From a checkpoint of a small image classifier: width 160, batches of 256.
Rows from block 2 of a small image classifier, named by matrix and row number. Rows with one number belong to one neuron. Each number is 128 + 24 x the weight over its row's rms, rounded and kept within 0 to 255. All counts start at 0. Numbers have three digits each.
Before each neuron's rows are labels from the 100 images, of 14848, where the neuron reaches its highest value: "patch colour" is the nearest of a few named colours to the mean colour under the peak; "strongest on" is what is common among them. Only what is clearly more common there than usual is listed. The data: rendered scenes of coloured solids on a plain floor.
# fc1: MLP up (model.blocks.2.mlp.fc1.weight, 640x160), inputs 0-79
# fc2: MLP down (model.blocks.2.mlp.fc2.weight, 160x640, transposed), outputs 0-79

patch colour: brown
strongest on: light from behind the camera
fc1.413:147128125097083132108135130147146129163142147114153104159174133120125130115137109176164138146101115173106103142163176092112105200119092107129117125158070124104132148131167102131130139155150141143130094150122114123158147136152107101122096116
fc2.413:104155119145134122110150099128100154158096138136126115124130143133041120114150095126111111115144178097127120081128135118159151117111109108129131171153113146148148118141150162112125112103128143105146102102169136157153135115121087145119088150

patch colour: brown
strongest on: light from the left; sphere; largest object: sphere
fc1.196:167099104126145144125110136155155172089126106121104128148158146070124124100114137164144157094131171148135129095151095072102151113143133144140129164137136106135115179182123120114110151113119121134105154143117124110149131099112137140095121127
fc2.196:106163146115153119166168104168120145122148126155153133145123122135137173167129104105157127164123146132097149074157087105127153112133113118134136144115145157098208140098132122080147170120104117127141112125115131090162143088115146137114162115

patch colour: black; brown
strongest on: star block; jack; largest object: jack; largest object: star block
fc1.94:198086115148143112140100126132127113123131145108100142124113124081117131104122138180148106131127099081106174126151164105135177133128124120141107115061127146132129122126111152139122176118103080103137098160114104110145136158126094171154126164
fc2.94:085141131144172138111119108136147113133145133122184147104163144129109145129081085106162132158084136163127135106143154156117114111129067115130112112118119144130156130092083144114168144102144156087144090075136125118157133114108151146138110137

patch colour: brown
strongest on: count: five
fc1.367:148116168156136126111118123162108107122149085159146124136142124132143117071131103107116132157159114122149113118133153142119135118118107114167130146150066137154153127122151095110144103149147150145118132119134176128117120126154119145086140124
fc2.367:160112155089117137059113160107143133144123139163151145116135140122136152109097138103129157101066141142099124101113175111133108124145120119140147155149127146107109178106126119132150152141108132119101151126090102115164155130127103148125143122

patch colour: brown
strongest on: count: five; dome
fc1.171:119113146164137148153151135126123110164103117156111191117178124119150149137156100160118100138140095155122147122109123192086117136113156168171139141080078124135151176127112126164120128142112151079120137131137137129146121131130101100131142128
fc2.171:124129105138117155113115152152106152169152140158159094122148100099110096086120099124131151121116105116100113085151107124145118123157084119134148156110056122081110165123147116134130128165148155158126162108140118140125131102124117132083120087

patch colour: pink
strongest on: light from the right; dome
fc1.247:109154162137107161161131175136105107167173079115130146121148143138117169100143114126148116122148091142076120146155127157130127125084131108143103149149106134063108151104143126141140140120160081103130108111106128144145101163137144133119135160
fc2.247:139177146169123134148126128127118108151098135140121152109105115098108127120091090123131140146169129134150148095120143121141145122118138149107115124108154162110128104123127136074128139180158100101144120152094124131137100147123160102134153160

patch colour: brown
strongest on: light from the right
fc1.493:090159131149163172140135131185116114102115121079114117122143162128160138089118173114136121121142114073107154097149118107062131109104098106142109169129080139152116131137120142100160128102148110114117127168154151157121111138139097113117098183
fc2.493:160105119099086148104112109110088098107129148143125139130135171118152116099119121110094097143125051142118131165122116116117112129098155141165115092145113132203073111146135125155127098120142072126157126183120110103151127163132140094133182109

patch colour: brown
strongest on: light from behind the scene
fc1.335:164063111144115110125063172101138109158152096148123137119158145145145107136190133105137182146112129148115130134122147122139131162130109124178101141135111138129129164162145125112142093125123136148108113151118119139122110134145144134144127141
fc2.335:166150136100105133125121151141082119098124123138133168128131119136136084161143124124109127125090156143082119175135113124133108170164143116148125115121131139123129119088121138103138071112109157123112094141111113126080111140147113120151128107

patch colour: brown
strongest on: count: five
fc1.174:181099102118149110122112144126105188128105102133079144154133084112138157121153097162152140119133091140141125131102171135114146157126135143193134146103106132118139146123142119130094147131099144113127143124126110139150166077130126074119121124
fc2.174:125115128118110101110138135158147113115108132098119056101135132119143148146114156123098106119136134149157114113115127139109155124126156119138150167180126164104146158154138147143092124168128130089134104142132139157122109103110131088103157096

patch colour: brown
strongest on: count: five
fc1.458:113122140100145123136118125131081214109155123127116132132141119096111125124159143147173170115152122142128125096123133131107140151132145098128119154117140115140105129085120105156114095159164144108141119083171109114152127124161107129104083124
fc2.458:112099150142119085114143152106127158113083111138140173086123101149131160160156175170127114132171126123151159123146130133059121137093123122130140143092115137128105132136136094138147122141143138126122124143132124112140146097163117132113119123

patch colour: black; brown
strongest on: jack
fc1.506:120123096122138110158139131104127087138124093131104187130112127113114077146145108123116110146137111130146183145151128094112120128121140136111122119139139144137142188108144136124124106150104110109157134163117134126137159114144183100109147147
fc2.506:136162101175141136152140107104115157103106116156155117111156124115097087154154112099171165152143120128147149097137149160118145168109146164119134107163102158113151129101098122074135116101101118089167139144082146120140095131147162147159156092

patch colour: brown
strongest on: its colour: purple
fc1.19:132143163121118134163123159134130136152140088152093122144110110090090131101175074135120090134119126150105136123126148124133155130119073090141146144110145085155132124121141142154147115128205110132134165108141107149097183108126110120160091087
fc2.19:146121140110118129124177149141164147130119142098120127151133132126126109113137121101124147105111134127150121140089128112136166102131135139126171190123122107145141150126063114157132110160128116156152129117102125177168145082184147099129099117

patch colour: black; brown
strongest on: bowl
fc1.375:114120106134114114133113113142106159091137110118181222139116082110142139106138151130154138141120137128128108158150158120174142125116085103136136123148130128114098120114132150128112149142103145115103109156110120138135129112128144139136118138
fc2.375:119104160148097109140112125092133092145107128114107132175104114116112098136115135145091145057126126122120116107144173151143116102179123106166106104104139162103135120088134123132155150132116178163099105157186091127143145114114122126144099100

patch colour: brown
strongest on: wedge; star block
fc1.637:087123131140149118161111126117130119142134116155120160148143117161106132124118142110126148149133119129146131174145189097152136108116127149129147131133118137113164141068175091127105123133159125122114115146112167124136138135132156099119150127
fc2.637:130157155121164139131106162126130169108153148155117128152134137099131126147116104114126122126135103132109185147161143104194188116119179132139141141126143134113145134109093160116101157111135089116162079151109146120160105093115129129142169078

patch colour: brown
strongest on: light from behind the camera
fc1.323:135118116129134099178113143118127143094095132113107119067118173102123116139148104157128116159124111097127144090115147117080148129141136157123139172093100102145118151136139159149117148138110102069135135101174159158128126064104115086121108160
fc2.323:150141134130116155114162132140109105155104127124179145121118198121162145083118117136140152151092150106108161088136120126157140072139118100101161155126127094160104112114155137138131056176120144147117148131109133123112167111160131104135143102

patch colour: black
strongest on: cog; largest object: cog
fc1.542:128121150120107139105123075142116123147165138113126169135136128126133142145151136192132132119122135106128152136156120154109155158131105123168102150081148133121136110097112171118104138128165150098099107164071103122127077116107078183118145132
fc2.542:136163120097157119085126154079134130099120107147117138118111107120178128161123157121113149176086129131102150145125157144081151127161103126143120148129115138141121115119142143153124107083174138155126144108182090161124161146130183145125144138

patch colour: brown
strongest on: bowl; largest object: bowl
fc1.533:122144147104111150110119134117126158157163089142128106086148094094106117121172100171147079117090091112101126124138128198121158111128106110122141135102125154157136125131150150155139099143149066123128139110103172126098128132118101151111157113
fc2.533:138117134130060113132098121144132104105155136105120102148150096147119134123113147107142093071202111120142147124157157101115098119148099123126149097160130120101154160147129159134140137116120142125090115158163095123162111128092148128102090108

patch colour: white
strongest on: hexagonal prism; dodecahedron
fc1.253:165140090087127148104115142148117115105156121100128063084087166095117111094145096134140160085147138154111131120113119180107132089106153077123129136136125143128129139148116114150138135131183098122110153107116153119109119118136124129144159117
fc2.253:168125130147146107130148149175110155118154156121127095153104147140104121094112153170145119081130087137158139139122110128100088133087196149149137110104130084138130118162143106131144127179156109135122159149100145132096166142105111150106107127

patch colour: brown
strongest on: count: five; chain link
fc1.428:105119104140135144126107115140094152137139122099084144100134120150155092144135107137171097076138120116121120123144102111149137118143180114136102127085104105110112118169148080123140105162120115125102150134095141124138117087152107135145130142
fc2.428:133149125141114136098133120142136124115111139107131107088150145133080139129125123144129167135128111127102120144109197131173109112123104115142163120166128110098077139158109124148090098147115136127124131125116134099118131146110125088195125162

patch colour: black; brown
strongest on: tube; black object; largest object: tube; its colour: black
fc1.308:149116106140125122154112120185105123118113104132146109137108101110108094156115100110128119081130107162087100154111110110163175089139104106125123075120140166142148130113099134150162119101155144116087116185108137157107141143111152143156119095
fc2.308:166120143095157147137137151148116149139156144104153117161159125104099150170112116116133137112131119164098115126151058114133135123145126132152106095100129116165158122128099161084108104176178116169142122111146136136146159138115094120103111138

patch colour: brown
strongest on: light from the left; count: five
fc1.303:138147117172061123132104170132107167123125149142094170083169127116155145112084138159159142091104135119088080133148081134137110120138156140154131143093084139158145129150127124156128139136113118114067133109129121137134155098113107125087137146
fc2.303:081156114094092138098158143097153153084126133112110095139123140109144114152160162139158138133133119100130091123100109141112118092133110116173069127133128166087062125118124122150117123132142102153114128082139127153143134146114149115129129107

patch colour: brown
strongest on: light from the left; count: five
fc1.146:146119101102140140134132141154107119151134075138146107145146121155118108123128125172135130139144097156106134165122143095123154133132091109187127135137139117143154124152171136185138133106118128167100146137131113100166148132107151111152128141
fc2.146:100139149102152114132158128134149095123147118104086089140089105122115089118135154145117135167088102113108131085123132118103144124091159118164146179161125127163131176102113148131116153173133142178115141113115100133146122145125133141143132135

patch colour: brown
strongest on: light from the right; cog
fc1.583:097128123139150122139121104131107107142098146114155136073126101127142138061137144163152125118132146121159137114140169106084144120124135145167126139093128108112130155109090176128125142153143113086091152166114118093161106116123124117134099184
fc2.583:119111160101097113132098128128131123156135133120153161142117160106109155071129112107118151096118148120102174164159113092112122095107129131134146104124129099184189172128085144111127084105149129121125169138147126099101143150116142175146138140

patch colour: pink
strongest on: count: five
fc1.453:158105131141109112142172153088157135158142130161122133110113089146130111183125118139138153108092118094107099122139112144104110140090178137169111121120129103145103141075096117145067152114135102148151113091116107097112121096151134110094123133
fc2.453:137149152117153108132150111176128099122156122124150120144113117075170118127124156156146136155118133107150110118155145168127121129133143162154110139160115146098168142176162157140116120135155117115102135113085140106159146161130150114163190147

patch colour: brown
strongest on: light from behind the scene; tube
fc1.540:155071111146125124168119167147150153107116101116085158093134113120118135159136130186142155088150134115153086121101098100098108121147164156141141115080100128114112167115153148118110162139121082058121129137107125149149135119135159109109114148
fc2.540:140148128133154104143128124175144147125176130100157123127194154116149123136078129124141141098139122134094136124165077096139108105134154134159100153089115160142159169132125174112125105143133123132160155125124115122096131112099110152130121129

patch colour: black; brown
strongest on: hexagonal prism; cube; cylinder
fc1.638:113123136108129145173156097120120143156125130078138162134130125139105130102132137149119139088108115131134128157187110135136121122088145146129131143119138127092126143112110127113128134168134139109101142192149136104133081076113142153128141165
fc2.638:137166133112153155133100136074143151133065132204174114112130142124092112117138115140116134091130142151130110141126106160100127089112126129144147151084086134131124133132086124134140131105101108145131142151066112159138140118161150154154106148

patch colour: brown
strongest on: light from the right; dodecahedron; wedge
fc1.371:146135109141097106107089092136118100158124145138159180148120139089144114170117123147198109140121121151143140113164142090126131154111147122108143141146113161119102153111125121141145099132150133118108165168090142089153179111117094124138123165
fc2.371:121149143164133124123153122104144144136106126134103124135109095196130136147141145164133097110141099087120129129136123123096096087126153107133185139082135137075146130140133126147120155145111095097115174156086148169111137117124128147099107114

patch colour: brown
strongest on: light from the left
fc1.278:145163154131125102154130173175112108106155169122137131106165080130125137163119127146116111091113114160143115155155138123085143149126123114134117140089115092108132124109160128108087102158166115111100101133120079106100092094159112107143155135
fc2.278:070123088130141156098142121141144149165147118134113160123108110111115120085137146164131100150092135096168117108092164091128122106119117072139144146137133119127108151099094109147122148126110147097112111113128135126132112112119147147163133147